{"norm": "groupnorm", "block": "basic", "optimizer": "soap", "lr": 0.0035, "one_sided": true, "batch_size": 256, "weight_decay": 0.09}
Rows from block 2 of a small model that predicts height in the pile at each pixel, named by matrix and row number. Rows with one number belong to one channel. Each number is 50 + 15 x the weight over its row's rms, rounded and kept within 0 to 99. All counts start at 0.
After each channel's rows are labels from the 100 images, of 14848, where the channel reaches its highest value: "strongest on" is what is common among them. Only what is clearly more common there than usual is listed. The data: dead-leaves pictures: piles of overlapping shapes.
# convs0: first 3x3 conv (model.enc.0.2.convs.0.weight, 48x48x3x3, each kernel summed), inputs 0-47
# convs1: second 3x3 conv (model.enc.0.2.convs.1.weight, 48x48x3x3, transposed, each kernel summed), outputs 0-47

convs0.35:75 63 46 02 62 65 22 58 42 40 47 29 41 47 52 47 69 26 44 67 70 47 24 68 39 62 43 66 62 52 53 50 51 57 49 52 44 57 84 28 67 46 55 56 49 53 38 48
convs1.35:46 51 38 62 57 67 58 34 42 60 49 74 45 43 45 69 37 61 38 68 32 59 27 90 91 23 41 28 48 55 56 43 57 38 64 75 46 48 62 48 42 53 63 75 39 53 57 47
strongest on: grey

convs0.2:51 24 44 46 13 67 27 47 58 42 29 53 71 43 49 50 43 50 52 51 38 74 39 44 38 55 44 47 68 49 47 56 33 50 64 38 52 88 55 49 45 59 74 54 55 53 02 61
convs1.2:39 68 44 46 61 55 19 81 23 58 50 50 37 55 64 49 54 75 38 47 65 50 47 46 55 50 14 47 47 55 46 60 47 46 23 60 45 23 43 65 55 25 45 39 57 46 41 91
strongest on: vivid; pastel

convs0.17:40 52 32 55 69 20 55 53 61 45 44 32 70 38 67 62 58 54 38 48 54 47 54 37 62 37 54 67 67 36 65 71 44 41 59 43 51 39 55 61 71 53 54 04 29 22 37 20
convs1.17:59 49 65 49 58 50 45 34 62 63 38 54 45 59 54 27 12 48 31 53 54 38 46 54 08 47 50 37 40 29 36 30 45 45 45 48 26 76 47 52 43 29 66 60 55 22 72 72
strongest on: warm

convs0.19:54 43 05 25 52 47 53 68 56 51 23 50 47 33 52 59 62 31 55 51 71 46 56 47 46 49 55 68 55 59 64 57 87 54 51 74 24 46 47 75 21 35 43 55 42 69 46 49
convs1.19:49 54 53 76 33 51 44 45 68 76 40 53 29 49 45 25 77 36 51 69 29 38 41 36 31 45 50 44 49 48 46 35 57 27 53 26 37 14 70 26 43 58 44 51 37 26 62 58
strongest on: large pieces

convs0.45:36 46 63 69 33 37 18 26 17 39 32 54 31 38 50 38 38 66 49 49 46 51 47 35 49 57 28 53 38 77 59 44 30 34 75 59 73 45 54 61 54 74 53 45 47 44 79 54
convs1.45:37 46 54 42 50 53 41 79 29 42 27 46 69 54 51 45 64 85 47 64 70 46 62 31 57 76 49 50 61 49 50 55 52 20 59 45 27 65 31 55 69 49 59 56 47 52 07 63
strongest on: large pieces; cool

convs0.4:59 38 55 52 49 55 50 50 48 48 55 56 53 46 43 67 52 55 56 54 43 58 54 50 18 32 22 00 23 22 76 68 56 54 57 73 55 47 56 57 51 52 43 49 67 69 56 69
convs1.4:46 69 50 40 35 49 47 42 79 61 51 56 56 56 45 35 02 52 44 62 63 44 52 48 00 64 60 29 56 28 44 59 50 52 58 46 37 59 50 39 42 26 49 57 35 45 47 56
strongest on: pastel

convs0.24:59 48 32 33 42 38 60 73 56 38 62 27 38 52 37 24 83 58 32 38 64 47 31 73 49 51 51 31 34 42 50 66 65 10 55 46 51 42 70 33 47 68 40 51 62 45 48 26
convs1.24:16 66 51 73 35 43 59 44 49 39 54 56 47 55 47 70 00 36 41 63 43 63 57 59 56 32 67 35 61 32 82 61 44 60 54 47 24 47 49 55 45 54 76 49 41 34 46 57
strongest on: mixed sizes; textured; grey

convs0.9:32 62 56 54 24 19 21 32 53 41 52 44 77 48 45 28 41 30 49 51 41 32 34 41 55 57 23 43 53 41 49 49 26 56 53 56 85 50 51 21 73 68 40 50 63 43 44 49
convs1.9:66 48 41 57 52 36 66 64 69 45 26 67 35 64 42 58 62 39 49 75 54 13 78 26 57 61 78 55 43 45 54 59 46 36 69 58 27 32 66 51 36 60 56 63 32 63 50 32
strongest on: shaded; large pieces; grey

convs0.41:32 43 55 74 41 51 50 32 44 25 50 62 51 12 34 34 44 44 30 05 47 65 18 24 43 45 41 53 36 47 36 40 62 60 53 50 45 40 34 49 69 50 33 48 50 48 51 63
convs1.41:61 50 53 35 46 21 48 51 48 30 49 27 70 85 52 74 48 33 47 51 40 49 48 58 59 66 76 54 41 53 78 42 61 45 60 70 45 63 49 59 29 52 47 54 42 53 00 42
strongest on: shaded

convs0.39:47 50 33 82 53 40 34 32 31 34 41 59 43 50 62 36 57 52 52 06 31 61 48 54 45 48 39 54 16 36 41 42 53 53 56 82 43 40 42 65 23 68 23 46 44 43 43 52
convs1.39:50 47 58 40 39 00 47 59 60 28 56 32 33 44 44 46 47 44 58 46 82 47 57 70 73 49 50 66 53 74 77 66 35 77 49 34 35 51 42 51 50 45 57 54 39 76 37 56
strongest on: shaded; cool

convs0.5:48 45 76 65 48 61 65 40 41 63 45 76 56 54 34 71 56 49 60 64 35 85 39 56 28 39 52 32 49 50 49 43 44 74 47 54 50 46 67 52 39 99 41 57 49 53 51 40
convs1.5:49 58 73 57 44 78 38 50 36 39 49 49 38 24 47 33 25 55 42 26 47 44 61 86 22 62 51 69 36 41 60 66 49 37 41 38 64 59 38 54 48 19 43 52 30 76 43 56
strongest on: large pieces; grey

convs0.46:55 51 64 55 64 51 50 44 50 26 33 68 58 86 61 32 14 57 79 47 49 33 24 38 62 37 48 82 58 72 50 44 53 39 45 52 63 32 41 30 50 37 65 33 52 35 60 57
convs1.46:48 63 38 37 48 49 66 41 42 58 43 55 44 76 48 42 60 75 43 57 26 71 34 33 72 40 58 18 64 41 39 07 42 35 45 52 44 58 74 47 46 52 41 72 48 18 47 54
strongest on: warm

convs0.44:42 45 60 73 43 34 62 34 68 67 57 40 79 58 53 52 49 41 43 37 72 43 36 37 47 47 00 53 36 52 46 47 43 54 34 72 56 46 28 04 50 40 47 50 41 47 55 47
convs1.44:45 47 40 75 45 43 48 55 60 39 46 52 33 52 69 38 63 44 55 64 42 14 79 42 53 57 46 49 54 56 46 58 00 57 38 55 37 21 66 58 43 52 60 54 48 52 63 57
strongest on: cool

convs0.26:46 34 18 53 43 35 33 40 64 48 47 50 60 43 42 51 33 34 50 86 36 32 40 30 48 65 20 37 45 65 42 35 65 51 72 69 61 61 62 59 26 71 50 56 41 38 52 80
convs1.26:67 49 68 74 71 95 40 79 44 52 48 64 36 39 46 62 67 54 25 44 39 45 74 31 38 68 30 49 53 42 34 55 28 26 46 61 70 43 43 44 54 29 49 52 48 51 55 49
strongest on: grey

convs0.8:60 41 89 49 49 22 20 35 30 44 48 70 65 53 64 30 31 57 63 45 57 61 50 56 63 49 38 31 37 28 50 50 31 52 49 35 72 45 32 40 53 47 16 52 45 67 67 60
convs1.8:36 62 16 52 57 52 44 35 66 38 56 45 35 48 58 37 19 48 41 41 63 42 36 43 45 45 63 03 51 56 35 26 41 67 81 46 25 35 57 37 38 65 44 49 53 64 55 61
strongest on: large pieces

convs0.27:50 45 53 46 59 58 41 46 51 42 54 52 59 42 32 51 66 43 59 48 46 71 43 47 85 43 46 74 67 65 09 16 21 43 29 26 46 48 42 56 48 79 63 68 62 66 53 51
convs1.27:55 64 27 48 27 52 58 48 56 55 61 39 42 54 47 67 55 66 56 66 45 52 36 42 50 52 59 37 31 57 00 13 61 46 52 58 45 58 48 50 42 40 45 22 35 23 54 59
strongest on: mixed sizes

convs0.14:57 50 29 31 55 55 29 42 48 57 66 71 34 78 56 51 41 37 80 42 54 49 47 50 43 53 09 50 51 36 38 51 54 58 27 59 52 49 49 53 52 32 67 28 37 32 68 90
convs1.14:60 41 62 62 55 38 03 56 27 46 54 56 69 53 62 42 56 74 54 57 50 42 36 59 35 47 32 56 67 50 48 32 28 63 50 51 42 45 11 63 68 23 70 57 47 55 35 65
strongest on: mixed sizes; warm

convs0.34:47 57 42 60 38 58 47 43 42 19 41 55 14 29 29 47 45 42 27 01 52 40 68 38 45 39 68 61 34 48 53 53 55 42 74 47 44 61 65 78 37 49 50 37 58 61 46 46
convs1.34:51 37 39 38 47 06 40 47 60 40 46 33 37 54 62 63 57 49 84 64 83 57 40 40 46 45 29 35 52 65 59 46 40 56 65 43 34 42 31 48 78 44 51 59 36 46 34 82
strongest on: shaded

convs0.16:28 53 55 21 64 52 27 63 26 46 37 43 61 59 48 48 45 49 41 47 54 49 31 44 63 58 16 44 40 57 52 44 61 52 49 47 46 27 59 46 32 53 28 42 53 41 99 41
convs1.16:46 59 32 61 70 53 24 67 29 53 47 58 35 55 67 59 54 77 52 51 62 53 47 38 46 44 26 55 58 50 34 51 24 36 26 58 58 54 41 56 55 25 65 56 61 62 18 92
strongest on: vivid

convs0.32:65 32 43 40 57 49 76 54 74 57 00 57 31 61 57 47 63 21 60 33 46 39 33 52 56 30 40 43 49 58 44 36 54 45 55 63 56 23 49 64 54 45 57 50 50 44 57 51
convs1.32:47 72 59 52 50 32 28 54 74 62 59 59 60 53 34 78 64 22 47 52 16 19 64 54 39 66 72 49 55 62 68 45 60 57 80 54 35 49 59 25 42 41 57 37 46 64 53 41
strongest on: large pieces; vivid

convs0.0:45 60 58 48 40 38 52 60 83 42 59 81 73 31 24 48 44 64 42 33 23 62 60 37 52 59 48 45 49 52 55 51 48 62 29 33 11 26 46 53 11 52 55 52 61 48 52 50
convs1.0:32 47 66 63 63 54 76 70 31 65 25 54 36 58 32 62 55 46 40 64 57 30 37 08 49 56 38 46 48 45 32 63 54 05 51 45 46 60 35 46 54 57 42 39 47 59 64 68
strongest on: large pieces; shaded; grey

convs0.13:44 68 52 56 55 43 46 51 09 40 32 30 64 45 66 55 44 52 59 45 62 65 43 37 46 52 15 52 42 57 48 52 45 46 56 75 66 61 54 31 53 50 30 45 51 37 99 65
convs1.13:28 49 67 45 86 47 66 46 52 67 27 34 59 66 38 67 56 31 49 59 33 14 50 22 45 35 78 49 47 47 50 51 73 41 65 57 50 49 53 39 30 64 45 28 54 60 30 47
strongest on: cool

convs0.18:22 34 11 41 32 32 55 43 43 38 51 21 44 52 48 63 67 40 34 59 50 33 39 41 56 78 53 74 48 56 72 70 65 66 65 65 33 41 57 48 40 25 57 62 60 62 48 61
convs1.18:46 65 39 41 46 50 60 36 59 53 57 46 53 61 68 37 32 67 44 70 56 61 49 32 10 44 60 24 51 30 35 21 47 37 47 41 31 60 57 52 56 38 44 34 29 05 56 39
strongest on: large pieces

convs0.42:55 32 45 66 48 26 31 45 74 40 40 61 56 41 45 47 27 58 44 43 50 34 47 19 48 52 34 62 39 67 62 45 36 39 62 72 51 54 42 58 36 44 20 16 48 48 80 81
convs1.42:38 54 24 52 51 72 59 37 55 71 61 60 49 62 77 35 53 71 44 57 46 57 52 22 60 31 24 31 41 24 61 28 47 78 49 27 31 53 63 54 65 43 42 54 50 24 67 55
strongest on: warm

convs0.6:51 52 49 49 34 47 43 52 48 40 46 74 46 36 33 39 47 58 52 51 00 57 50 45 45 60 69 51 48 46 48 48 29 47 60 24 45 80 58 76 48 74 37 50 61 53 39 50
convs1.6:66 56 54 74 61 43 44 54 68 61 42 45 24 62 57 26 73 21 51 57 61 00 64 46 50 34 53 44 51 49 42 53 46 71 66 37 45 15 61 38 46 42 61 45 49 51 61 55
strongest on: warm

convs0.43:42 29 69 54 55 31 31 16 64 44 33 61 52 63 41 48 31 52 49 56 54 29 46 07 61 66 29 60 52 60 44 51 32 40 56 61 46 13 51 63 30 54 62 39 49 38 71 49
convs1.43:50 56 57 79 51 38 38 52 84 72 52 49 22 40 65 43 65 12 47 46 38 39 69 41 46 44 50 44 35 62 43 23 38 58 56 52 36 32 89 34 61 51 46 50 32 40 57 53
strongest on: vivid; large pieces

convs0.23:37 47 29 30 57 56 66 59 54 63 58 19 36 51 57 54 58 48 36 77 60 35 85 41 38 28 76 78 72 39 51 52 63 64 65 72 26 55 65 50 58 49 49 47 51 62 61 37
convs1.23:38 43 53 71 34 49 32 47 53 66 43 41 53 66 17 26 35 66 60 45 43 38 39 43 49 86 61 32 33 29 34 41 47 36 27 40 52 49 49 58 75 28 51 44 44 18 33 42
strongest on: shaded; large pieces; vivid

convs0.30:52 24 50 37 48 55 87 44 65 32 00 53 50 58 57 48 52 43 48 44 76 63 38 48 48 34 38 49 54 50 41 53 49 50 57 52 47 53 57 48 42 38 57 57 47 49 27 54
convs1.30:42 71 64 27 41 48 51 61 19 71 53 36 56 73 40 61 58 60 52 55 27 27 21 22 64 33 79 56 59 53 48 53 80 25 57 49 50 61 41 47 51 52 44 27 63 51 43 58
strongest on: large pieces; vivid

convs0.1:51 59 70 12 36 57 60 51 57 47 46 34 92 53 41 62 30 60 34 65 41 71 35 36 53 34 68 28 69 33 48 63 53 76 27 34 44 48 40 63 56 43 38 52 57 63 38 42
convs1.1:25 29 34 55 42 44 40 27 47 55 57 70 44 39 61 39 21 70 43 33 41 37 36 70 62 63 46 42 37 36 61 34 72 33 37 53 42 79 45 59 53 12 59 43 43 26 37 58
strongest on: large pieces

convs0.38:57 62 32 20 68 58 14 44 41 28 55 31 64 51 16 44 70 38 31 31 42 28 32 52 53 81 37 38 49 50 51 49 56 52 59 62 41 38 34 51 55 41 69 42 51 47 45 25
convs1.38:61 59 48 20 52 62 75 50 58 78 64 66 38 54 64 65 45 43 57 52 61 69 22 46 66 38 56 60 68 54 80 68 62 42 50 54 43 71 74 55 27 60 39 65 58 75 42 70
strongest on: vivid

convs0.40:41 43 54 65 43 40 48 41 52 18 41 63 61 27 39 42 40 52 28 01 42 57 54 15 46 48 56 56 10 37 45 41 53 57 53 57 19 35 40 62 40 48 46 53 51 51 35 56
convs1.40:19 51 66 68 51 66 53 35 42 56 48 67 60 31 41 60 48 45 46 55 48 31 57 55 56 17 33 47 59 63 41 38 64 65 52 25 67 68 42 54 41 23 44 24 66 57 89 65
strongest on: pastel

convs0.33:38 47 51 68 43 43 61 36 53 53 58 43 53 38 37 49 42 53 35 12 94 61 36 10 56 40 60 57 25 57 48 47 74 60 62 45 33 41 24 33 72 55 50 42 55 60 53 56
convs1.33:49 52 43 88 44 63 30 40 34 43 51 45 60 53 60 66 39 46 16 53 24 31 61 60 46 65 60 46 48 50 55 37 33 53 32 84 42 26 46 51 25 18 39 49 45 41 61 36
strongest on: large pieces; dark